{"model": "class-conditioned image flow-matching model", "dataset": "simulated grey scan slices of phantoms with and without marks", "num_classes": 2, "beta1": 0.9, "adamw_lr_other_params": 0.0019, "epochs": 21.4}
Rows from block 3 of a small class-conditioned image flow-matching model, named by matrix and row number. Rows with one number belong to one neuron. Each number is 500 + 25 x the weight over its row's rms, rounded and kept within 0 to 999. All counts start at 0. Numbers have three digits each. After the name is the row's rms in percent of the matrix's.
After each neuron's rows are labels from the 100 images, of 14976 (inputs lightly noised), where the neuron reaches its highest value: "peak on" is the class under the peak. Only what is clearly more common there than usual is listed. The data: simulated grey scan slices of phantoms with and without marks. In brackets: how many of the 100.
# fc1: MLP up (model.blocks.3.mlp.fc1.weight, 1152x192), inputs 0-191
# fc2: MLP down (model.blocks.3.mlp.fc2.weight, 192x1152, transposed), outputs 0-191

fc1.293 149:505497466535508492524500498527490534491513497534487503490504472529486530505500515514503506513468484457505452467504480513505521473483473490529481507474468518504495494446466505560527506482509469488528450469518443477472524550512524483479504519555454485486485506505499533500473476502492504511476525519483501461468500494503522489452519547536497525489485470490493475509505538494494529484513516482518492522499511497480507461492476476512505503478475553527510540499524534523455552527468455473563548536502523526501450457490486498486525497515514491502477527514534476480452463506455481524
fc2.293 134:511529511510503519517498510496512494498494494482535485518494494505485453535491537488440480511510498473494533515488511497513476488521534511505482481485513489524502550500478493499547484515514515504494500473506478531511494487512504504503536497506499476522481515520475515500496477469506551488482485480495500500482478485520525516490483510444488432552581482502499501488481505496486454511520566511549515481504484492561495512474448501477481469463507510448449457518536500503521480489435530511501500488573510510468492493493445446479560521508442489491489500514485509527529505497525493492
peak on: organ (95)

fc1.305 177:486510476501501535509487480501516547476553509516485498506493449495461523514484484520538477514496524525517485490527560508474505463517534550542521528507485486519489501452495510500513488487515507530470500498560500474500542526484528480466443495445443521521482517520507475477488497477515504463487509536465525518512504480547517504542519502528460523520501483523496440477473509486503558508513470510503524504473484484507497491503500528533493506503498491572517495502498458496465541484499491491528574529460481497515480513497514509546491511523479503463460465495479477485509508505514477499
fc2.305 208:531506491529497523537490517481489497522540460583582493500510495503497469489482486511500497534534501508489506488487468452485464521495481469502575517506475510515492504468462471528560509471481507567520518523493471529516491530507527478504495516501474497497491485487464495472481507516509532501505504519462497486485519502611491502513499488567510526507518518539501486519510509501467503438517496501487491521507505500492463504513501513508508447512517514473481507496497430510496536533511493487509474487477502506536482503490476482491539499493510507485529516473470498513487457498479498505
peak on: lung or cavity (66); organ (34)

fc1.601 087:499501484491482513488470488488519471470521511521536494482474538506487495508524477493534516469508503495541482508497504474464501512491503542484502510553508474484508536489499497452573490466520511518519424494491535473474507489505527520488449486518495510477504507514495494492509499509504485479469532459491562533491504481502479519499509527508525503490471546491557473477484524505487543486511487464513516477486541518475506545533537494497474486508496523555478496541483508499485568472453549485473515478523513500436497451514485526509522473519457509504511496524492502494470472499566490511
fc2.601 085:498491490449469476493482536474532505520527483493466490472541522479505497517496498514498501512470484480506508511482502466528502547491484509500498485483435489469523535504534461511527507487480484477478485463535503502470411500519535471461561493493509490509483533497486500526513498479510492488474471532509474498498465511469464468531498485470497497463471460515492467491500475469502492489515511503554534507557495448472523502461480508486537543527487482460483476501482543499511481503497497509495513539505460467474504457513448515504481544531506476506477526442465483521481476489474504512
peak on: organ (59)

fc1.644 129:509569484489483497495522499491469518477516488501479469504492497521502450534494457499511461513510484497515499513536521499485478491480509514470476479504527477550496505520506487539507510533466459511472616509516500470500542538508491463464528509465519498537516520489507515500502471508530518463489515470470495480512541469494517516499538485476482482519504531502511523481479548483492514479500506499510520533502514485510486480497507517535546455442503438523516510501470539511499529487507503432532462475504508498527520530508480518522466470530508520483461454517498517520505509521467520512
fc2.644 133:507460528503492494503494501562466503529451481498514476498506474491526528513537457529449547502507473489510479502510493441516452477498537496514580500496508493467482470467501493519511523539493493476488477493561499485485491490500516516518525511518490497466524521525485554514501471530499541499480508505539492479523504516484516535490539523464519536538531512500502499501517511510506490513494504525523512491460529508543473506524506529549568483507531509530502496512477507527500526538507515524523519516555521525462513505482492533472489514502494465540501528539458493470494493491539554496
peak on: soft tissue (89)

fc1.410 100:496500515550518491561527470480532477529455493474524506525488500476498516489504503454487493507517527527539522516511526492542519514520479512464506508486516523485515484491480500496520487529538482497537502517558524532495526508423531522519445479520523508513427539486524514508453492479518489494510486473503462467475523511507534506488500451530481510501530489479503501469489494511498490497501461519487514500495492522494521509502523468490504500537511462470508516485517541482536427523509492482534496478494491481489428541446505501537450501477520452509491499519507511533498505497467515529
fc2.410 082:508497484580539496488496461535514513505475554521478511501508508482500486501497514494487514525575482525499491508517497502524500508512536478522516510468488524484550531542498511513516573481477499520537517482480524538490483536508516498475497480468499474511513515485540509486503484522505489544474478478520487462531509492447484544508520480458515520529499500434516493510538510480515473509483453515530505493500553495465537517462504490506544500502517515523466505489504517523504476513468499466507494512544547494474509466542467467497499514481499483491521449520485483563513485473468511477
peak on: lung or cavity (100)

fc1.218 081:500532473510497551492498478519472512489488512534506459480472479518506468520498506522530510474511536515524490492466498499500477520494537554551501519498521513493471501483485504500538506518493490490539450491516462537506526515516545491482485523504499481499474504470485455496479523492508481531547550509489516498477476475489478533461458518538477529516515489482463445494470538467525514500514512499524542444493529533494500445459527546492484513445534485520477502466507529477480515504519443507548510488477485522512506454477502478464461504463483459530472504498475489515499460513502513520
fc2.218 080:502503525504485513486453500471522492507511519467536447481515500524466513505495524530470495503507467479506467489488543505490506498518540487500517522485494527516464516467477533518513463504494508526511516452511490531543530510493515497478525530522516522501499573492517507458519476507502494527506535534512518493503478449489475528539512501482512506539515474489484488509492499494529477517489482526490515517524515479475503510456505478439523497500495491484464497495459535518459539460528521520463489513524534460497514488509527442545520518490438498509514567501449526551497539511553526533
peak on: organ (67)

fc1.686 086:503479529486502534538495511450494468434502475518492532469507477451495548510493489478498528481457505453533503533498495528497483499474505552493468508522486488471452496457493483502496449511479482432493461521518496495471504477474505476467485493490534492532476534496523494530527484514488497500523467483512563537472440499498543467522540524528521485527477495516489497499483560503496556469509502486482502491515514552559478517501492496480445507517513505515498478477525517521502507483478505506482507501504565469480501505501515508475539516494512475535490489489494490513491521494518512461
fc2.686 078:493503449532526515515449494506502493457483493517513506509504518503503531509497508482555484498504510502513484494523477523514510502507513460493492500488515444462520494482495547497463464495470490505485521465561465491495488505561536488509502474520509508469522547479477531517515521525496493515490503526496564498469494510525486448515517468427447522497505496556477503502501501475476511493531553457537452510533436497538516573503501516488497549519491481489526516505489507522471499474519532447484489496499485513519524514495486473499476519512468515492504508509523489494505502528516453529
peak on: organ (84)

fc1.15 081:480496530486526543501506502541505482494486480513508534481464565481507501478471502494485506512469460511488497541502537534452513526495496459472517429502475496508510503502515538563496495535504483523509453499499477558519473497502497509468565493494495488462530476505519463498510491502488524492488521465473517504522511474526499476505506499485490466498502492471489483547449491520474485448504519494526488546503476504485487490537546480513509479516490475517492540463401490497530543545464539506493520472538500508522492481519509490515515516536499517482487464523492494509491535508516502501
fc2.15 086:491469470510513474523499500529428503453526510522530472494521519502494490485504498519507452498481510504497494487500494514502480498459458515492495494530522513536520474477483484487545489517502475486519537517542478511481472534499526498516449540521496515480483401545496498526470514519453486499473539512528507485498484521544497438499475484482480501497524546531482488495458538527483524505498540478493451497530500515526469483535498466520494509475519517554536489499481465529491502508484485474505521515473452496519466515460471524486515470503550518507529516507480509475473504466529514484
peak on: mark (43)

fc1.711 084:521515499474488464507510537470507486497507490510478494501494528551530498483479518518495532487499522535513517476482473509515501471518512484514448491538502514472489508449474479511520459474477479516472507499519498523497473533461526457518484508535524502502452496501529481542516483488493480465522493512466486488503508539437489458443453523543516533505519439492528480471530468497462464488492580488507521471533492513489461510519519564495523528468525522494538496519503541506525459528506485473491511482482519501521454536483495493525464489470528471509498510510494495503515520454486496499
fc2.711 077:473527476568504504504498522423550454462523510544537508501494448522498494506506502462511520517501516538500498506503436499537496467499498502508507536487487550534525469490469479520515489491501502504524448485531520488462519456528466495510463505481520495474522526495524483503489510514514469512543513486501492521488510518510531514467491491507485475562523528490475533452494524529489497517541495511548486486517494457566523511515532541516467531461487513489493533488520515523490488512485492490488468491478530537511532501492493507500525508492497495502492478572513516508480526500453509522
peak on: mark (64)

fc1.415 096:487499478485506499516526525466509521527548489493489453501523495546508496522507496532509501487574510497522506531501490534462548533480551483534520503508468464525563525533507512495467508485537512512485490474536519482473489515499565522516510501515492506470516484472493444513514481505471512487507477512516532486509511482490464537497507503531489524482443516550526443477498516556482527508507523500487542498507504469463498524487468551487463514460510451542516543496492473502522518504495492495501445533508520516450486486546467511508488510525493510506489524530505488479515506498526513525
fc2.415 089:498543526436511501503525465558478457488476483484480490510496451540477517474502510501487496487468492502518488479495491484524484510474548523505478517456443472488523491502484473501420501495475533502483459492501523515449477470521516509483507491532478512490535530527515499528509479512521534472463505524533474462447504504472481505472469483502496519511520481485474503518491484462470511483516463493556495505511494508461502507445491503471523481545479501500465475489556527484498488487482525460527512483489463478526490487550516507536475517533503490500532520490528509558493520519524505474
peak on: organ (57); mark (26)

fc1.502 115:521480492475499462515495512510506498491543462476487493488464513501492513518496483524520476486516447519507545462493485496475549494527523490520525479468547508466512497531529509536523445449468496542449502577527536495497500527497496511492482477489468511530494468522504489490511507459515477481526530468437491509485513463490494484514585534485475484509473499472500490474479511523529551519521518514498499494508481492478498515483509549517485522497492521516513519510503490485493492502479437500482492481457544488505484457498473507514516476557525463499489475503526492502503569517504507480
fc2.502 103:513514471493483509513536514482527478542523517490520469462514483516499468479456502505476573533511472486522514460528503462518497494494447472507499545481480486500518504523497491513527515508516483504524549475499483471451490486504493503472510467466509502510516550481512481505517518478538488499485477520549473473478488524456454464511524484463531488536497491554505493483525473525544537525513543509498493485469462468508528487511514507485516525526491488517497536489502539478488507431489557486502496498472511502519518470501518488502471498481495541508515527516430453485466443488498489503
peak on: mark (53)

fc1.375 088:519502501536496467496539505512513427489462516508512487519508491497491507520481467465507508503495521532512461481518515493496502476495520540492535523548537494517479462502515494502514497550481510539531464513544476508509481515471531544487476492539511517482482490520490498468497494543506490525481508506480471512502521478543452492511468495495498504567540511481509501482526514507486493465509484477483555512498531510510466477512523557451464523477503427529499496522494467528535480484540501475456524435466524463468497540518475472472486525485511482497480491537515515514468510487498534502
fc2.375 118:521577512546525464512508474510510512483445470477526510503536486529478486534515505513532565481519520484489515489502492498506514500494454486505536502516536472483490476466466542489503484504499506522497481495531497492483487496514539519489527517538515532492463477540539529492534472520481499496511524514522544475460532457551500530491481523426510506521560515552476507506524482493504509463502501500515510501436466492536479524448503520508536513500499503466529485482498495533508511517537500498497525524533508472476517497510497477513524536474467500508478480503522508506446510528501505541
peak on: organ (82)

fc1.370 088:520495482499553553503497469517496504485482495484502518498504474502492462520508546511522505476499469520471484502479517511458473482514496515553525458525510487529517503501505493444497498527489502509439499481525531532499477506505493471513464524528523514497506507535479547472512475482491514489450491459513521491507549493552478529482490551514541503514493500487510497525484532495463490464500487531475506544519544479501490491495461530526497497468474451533490497519459504495487500516494534487471492465464505518565495474463494491485451495500480473446430506503465497456504516482542522530
fc2.370 088:492533475497513474477517506477517511532530477500524495485518517498483529522450504506474524474495519445536524493502493510508526533470519512488544514459445513491554530499523448487555544525454507512475519420548497462486503517542514479506514526507524491543541555512461501505502560482523510509484474525509500496480516480476459511510471474454486535518529481528506517520485475487513507494499483480499499506474477507517525539490489499478515466478510487458461492491494501516487498502480546517471472542502554495529475498479516517499479527525480492487487499502503477526490522454471509533
peak on: air (100)

fc1.66 126:523475500488465497519501492476490467482504515501504495527499555521534521532520463467523560471510569488519467487493494508513523495462505487496505488472521526518565515491511513533486437507489479498544479473522533469504531468477549533510511528501528487511427509512517458518471478523474486466462469523524491502509498521483473553504505508500500493468508507517480463457538519543485458498502532482506515521534532493483501546510500512507527499526495472501517489474566516488538491509487524521477502514483534478455453522473516526536510499468512484509495496467528520510489516513481490501
fc2.66 117:499494495552523456520532499538509511487490441493521485494501495489503526478497511484518543517494453483493445494464484501484474491511534487499474529479504525505527486501508550522439436510522501501527519483500533495492495504519506542513529498471521518468521494449545512520491463507514513489464520519499476520500515453483485493460542502512448489499483547508466509511501529499499526505481437510456456516498455469540499494506474504486502531489487490442490474487492484520519447500493511470467507472490478480521503523491524508493547477517475524489470471483460525532493539473542538506
peak on: mark (57)

fc1.29 096:469496481523495491472495494465509522509454481484508546513505477538512448495519472577506480498444484488463470518497510491483508507461503467518490478506503501523501498530448457459533459474480524489502442503535514492469499492479463497507488531505515484497525562483464486499487488513515511505502505518518492504481514489487483508474475470532536518503475521516500516502508532523478536533466537518497456500472536510507526545479468475493549518495509520484511514486529521533443480463496544504496515470506558479524505538487496486525477477470475521472449473476460492512503481481532466524
fc2.29 116:504488533499515484484499489495498499514489524501526497499512525530477557513496550470514513526478505524490522536499487490522536504491538511513475487503562537500488483454489508465502520489503480506489496537533476526486506475483469470517515497480471489515512583537449487534478517520532482505566470513493525430521513478521493485494554480484505496533495473472504492499492511497467551470477485537510470528505489480477504518458518499470475482490498533495436457527467494533488526498514464487501484495449496486493501522534499483532509488490504510506514438482455456471498536490535507484
peak on: organ (82)

fc1.527 108:514500488533494534511514476491479519502522468471482493536515513529506534463482505461533501531535541482496543492493544501561502520485511467536501539472471468468530499496482499544508467490540521508445494541510490477518470449525501517476518491539496497537432485521491486534502528468503499454522514480515488539498530511498498533498538511491510516535520469528515532496515492493483498538520529505477542487521513485481492467530531458472476494477505507585502525482550508501515502510472518508483525527494537492488453531474527514498484523530501499505502520544514473473512492509454499486
fc2.527 109:508508520543524506552475487568505478489503523463499509531501530487512533472520552509487512508499487462497509490510494460514480491519498492490525509466500498474504493483482504536498467526510504515501479524520495542425515493497532516486503501476529495476517531521469498537491503467465433516483472471495497478508436474495477504527543492511486495530519515511480521502516496489511504531497495499429534488522523491457487470478471492529506498526506500566514455487477486510457486504491526510531559472463513532532487462461481528518499499496496474497526502504504493585498535506528497475
peak on: lung or cavity (58)

fc1.188 096:492500449478510548432498527462505512468472503521535509485460481494473508494493487536505499502534477520524525518527541479510535492503494519490488530482470467516463489515468520468509485567483501538509497495523485495495512489552504493509523501532510482500502498520554424500532494478488471481500481523492477513552485540522488505512528497477474527481491524515463467475477474484476456504509451492514538513470502499499508485523511487474471513534455502498468516554487461529530491512452460502503529461464512468479463542518486480538503497484499479484475520513511516483481528538529484518
fc2.188 076:505493521511515522516462526548489493481434501523500483478483552516495501535496491479513547509509533500490492544480438469520473498498503548518485485551493495563473503491526490514533470520516473499503465502533545504482518520517494465528456486468533512474494500504454455486514484465494493464494483465515506515535518530501499515511490507547487557490509469504479501466472499526480472486470531538527480479545509509529480519518521541491501520512515473531531517508536532475507518533461473470501496514454454498504538523526514515520496516462501500516492463525501491488503529507450516469
peak on: lung or cavity (73)

fc1.296 081:476481511522497501507505470514476518453501530497483502502495463534494464497493480474505476478542525493500499516495467514513516513518475510482442465506544472493511494528509484479525552498531499505516486490510466503475506510512529509465492465496524470521466509446498511492466496463561490498464529500484515504495472524462494475526527482446488524505459487527472497514422516485509504478501533532501540494514484483444491492514443544541512483507487500484505479429507523469476457541489508522488502499514526498480473487496531561549461465549497536512488494505465513496508495494527505521
fc2.296 087:489498467523519505472488501458501482512481537488444507497489511493480476475475501492489472482530494459532519514493510502459484511486444477494524469465448515509498511564474544496523483489497521491522512507515508540455520526542512502486534498488500501514494589509489494510499503493516493498483485490459533507485532481467469496507500532456544501526513501561445486490525504487478482511467475504536527485483547488499521537517501544530486483485508514526449444489484497489435505501472486506504477519501510511471469447564486511495539516533494489464512496497518498536496510481518503485
peak on: organ (59)

fc1.397 070:560523465488516454480464527486524552515485499479492487512523500484496456482492526455493476510496510567512525470496519509539506533513503536481499510491453542460507475488488500509507468523534497477491511470494516527516461483500455510511471513498495472548497464519484471472517509504501476495436484544502474476505494488509513527507531493519523530463526491472483464436506512476489493497501478477539518467537482497517477575509504556496472510460498515537520526531508540527521482462504495494525486486526497488494523514492462529481503550494490537511478512531512461497511466511480523492
fc2.397 082:570472536490512474503499496526531507520487502513533512516539493515509571513504525519532519531494479517534475488468477509499515504489482503482478510502539511500531494467462568506545495527508540533518500486488520504515497500475463517502456484463497493465462511499488496463492515534509475525527497495527510551498492508490516516504542474532512502483512543511478504504505484493495492492476509504529572494493478512536497526484491495490500524540508512525480526557518492520516503509487454502555488495497493544470515483521505469489562506522508468481501552531532516543522566482547485527
peak on: soft tissue (100)

fc1.200 073:525540538498516490556477506472505439492476542511493505507508520541527499521475477446415558452500473528506526472497493489514517464496510509490503541523485514516492517508517501486460479503510469514470523512513544516494509511498514492480516522524462474527419495535522470518542518513503500494520499523531508518480517494485499446487523490554471490484496522471494447528497440507467480512502523517510489543507480516489475534524516538460463506485479459517466496539507495518517471517530499472492485513465485497492485477472525510514471492479505502523504511536527469488492509471486508496
fc2.200 061:511545517526513550525502487499495510487485456505519501481496485511476509481484513426541524529526459492521508538452487508491477466491491522501506495535497528489527481462483495507513483483463509481494496519538507469523526482505506534504476472467495489473464498490524515484474503524506476486484519489522498510488486519480501531488482516506525533483472485483502500485500499511507491482482467517521486471476499466555496489503501533504438488496521518470513498545554488518487458486518459490483464452417475569491522533508523499482555481515531552522494474525545491494480556502449504476
peak on: bone (79)

fc1.666 121:502502485534525495538501504490529477572434507500510502527485533515536515479498492474488437504522507502516514508477554511527491486498509517519519494488493508485486515512433494493516506512531527474498491540557487488531498525489521464534482477548483465507480474484516527492484467511480479474516501518471475476538504520500507497517517500515482519496504472522509534522498498529480474488490494512517519507485501469486510504498489429522537511467483519541500495530530523471518465522479467502500448504458460500518467586482479536437479434503494500495510542514488509502494518529468506499
fc2.666 123:485484511527509480490483507522514498522532504543475495510510494508465413471452464507490461469514491494492471495524486470533481516528482475484525486515449515530505510523438485489462492496481488530541514492511528544426510523542498487511521484570456493494485536517492523528490491543511520479463475506496544512476499500516537476519500501464509488486475458511498501493500506485502533493510482507536508514460487520485504530511514477500529444514508519533505514487490468498481505486456524546472481480480469466491489488502510534422496496457501495499542500531515520525485509510530519502
peak on: lung or cavity (48); soft tissue (48)

fc1.575 148:467430451535487514516500480481512407488525509507524486492479555493514484480477478473522486508452502526526507538530479485467502499480513496495494478548503506521466487497521544492498536518493499496469485460511511507499518512488484520496486517496509534486458501519517444489470501510465467555506514506511486469495514500512532561488524506464483508495514523489487561537451520530484484551521510509502484474502496498513507558501474515503498450538497463504503500542519498516539499532513517479536530520467494517496502425508486493548514508516492496473496458498508492494488497526520522503
fc2.575 141:504464485474474519507524505523482486449506484516521500509492494521463490522489511500516521527511496468502439490562518494483520508500503501461510514494474514519471492479521482516507529489501501498503512535506448479524442500496521497504524503537508514502482516480490504494514467477497502496527485491515495446493475460450467525462517541492493481491480451536491490511517468486465531485469477491524521476522525441534504515511483522502554519521470507496473414521502459484503497492452538493511493505522453505446482442473473481521519494486505507518487493445471480510516565516511545518
peak on: organ (88)

fc1.697 086:525501495519515465456508527478509519481484512503519534511512477538455459497486544511489519475504462498545523505524521476507504470521543502511492531504489498449503514476493511523513480503517503526522509503550511509504485534504505513527464494502504473504485502519540477453572517516517476501512416586465525502481498455534493491537526501488486506502527499466498514473521530500509487473517505511477526474465494513476498544481521507501490496501498460503460503484522493476504473503542495478478567477454504496506476511521549462488544549472480515533481467489460491503492486500473513473
fc2.697 114:518491492518501478530492503529440491487516495487521514525494504491482528512454497476461468496545517453491490510504475487532508522510519488497535541489534498478492488472518524494523475512473521543491474472500563565490485537522497537484527481464525500511489496499457521521567491523466519518491446504559494522473508480478506502458494487467474494487458485502505475496511471488499528453514523506454494502527503514501509517476485501533488487518474488475500474492477446477482522516488475494509524550500503527493556473511532492446527547480502497498448509528474499500520540520484447521
peak on: soft tissue (96)

fc1.2 084:486469495471512501503495493508458429452525492498492493516518540535518490532506510469490495507469489513478458521486490497462474498465505476521509493506510525520501523532525492542496460529478457492507498503516523499536541502507515534507511518486500471440541464481492507489547466494516508468484491468507502485554494489483521464538524499457486526500445505521473491521484512514485508482498519529493461541493526504466484516510456516513525536527520525545494512438478497480498501516488531506506452525505555499492512440521482544562528487488519514469485503470489525523514523525551505500
fc2.2 075:508496476477520490459502514511508507538533519526525552481523493486524479487505502482537506513477514503521498492491466518511492490490491547537466491505520495505529542449516453484530536495476509487485500489550564487526521486529490528499472518509456510502502516482479501453547518507537512446561483511521459517500523511459496521483468486541509519472513502522484497496487511504509451510501502493519454467509496512502517505527451477469541486491476524465518514543541507473514467478532509531534489477488526534506500478505483536438515500515479507524471497498515471494546531446452532501
peak on: bone (92)

fc1.540 095:508491471493509472464517532505503507495507527476481539458504503512497496476489506455497519481538508482511490530514530494516505507502489537487474479522484487520485502483518501506485489498490492494473470507485527499504512517529485499494562483479490518480527489489482524562512518513474578475539503505439495493475529503492489482474468520522490499461472512461497508518536476521475505507469539513481466494512462458498559559501482501540545510490532501499545480462511505476483514525476505488418490510502518540444494518491489479543498441583506490510483522496473484511487491479545488509
fc2.540 110:488514455470492493480448499507477507512512523479468494518514523462498513512494519470512479490527492491523471504514519492554485538532470488525552503546498401479498507468489546499511501518548446496474527519528570510520463486474539518493466517509480482505485541507531467513486473490476498510487502504478485537494523494535497495453446465447523520489542509494509460491465488513482484498494565500499472507545441480476497498481436501467514504518524489511472466513488517494514516477505481489508514510505524512506504506510520468457520500536508514490506502494506496478507480505487489479
peak on: air (92)

fc1.565 097:516498488492539457498492482476496422459543461487506506493471460514521478498503479507482514533507479526536474485503495494457485483480530512515522485530507487469484479500496513546508471499488509493545540487489487474502501483464499523463529490485485531469513530522511442466517526497516504493491504514449505479507564455484495496512500517515466491482477500537532480474518481505503476494554493491498516488508537488484474488470514569502484491502532471535458551547530471480462481498512446476531511507489506492502521437517505504533498553501490441509467492488510516482506486484465521508
fc2.565 106:492521505503506521527491530521482527511543482491500475505511514468513471504506504517444576504501531515494485507519482488515476508517503501449534510453498505538478470471473524561483507507482507500504533482480513465555472505486479482484512511551481458526493555507504501508537520487511488526528475496496507516502530484484419496485470485467498499502477497503503477532486483514514535522477452497490509488472496459500487501480483512498491494509519470454502493507509474486492471448522500516514530483506561480493512466558483505522470516503503504487508523518512478453517534462591464532
peak on: mark (57); bone (43)

fc1.401 123:467500481514485596490481479509491472491487483498463485484511448490505470500502527502485481478500543522464485459483497537485520500476510543515511495491490438494459510474502466437542494536481487521517537471480481504547534503518464521497459493439494496509487509507507480513535531467524487537474499484511482509506517494484505479536492521514501493507520462498500508502529503452494489505506518491533502491509500499565494491488473536500481525434503486503530482473519516506509497504499465454534574520478481524505433458507499517495481471501501470500526503490478471467506493475529502485
fc2.401 126:491469500517517576548466481497473491489495492479472472523515501557496476518547496499507495526501474490498515502493498498518484508468472534514517509464481493483488495466445508522543529512469482513493484480518513521485495524472500511490507524482495529475524540512487494493509509482492513513513526540495457481469527475482525505495557508454520526471521514488477506509488484496480512493478546505514520477478511484557512517512516517489541510512475528592489437472544533491484557474521543479535554522525509525474496536511526532479524478486527499529506516487534482524504531460512500507
peak on: soft tissue (59)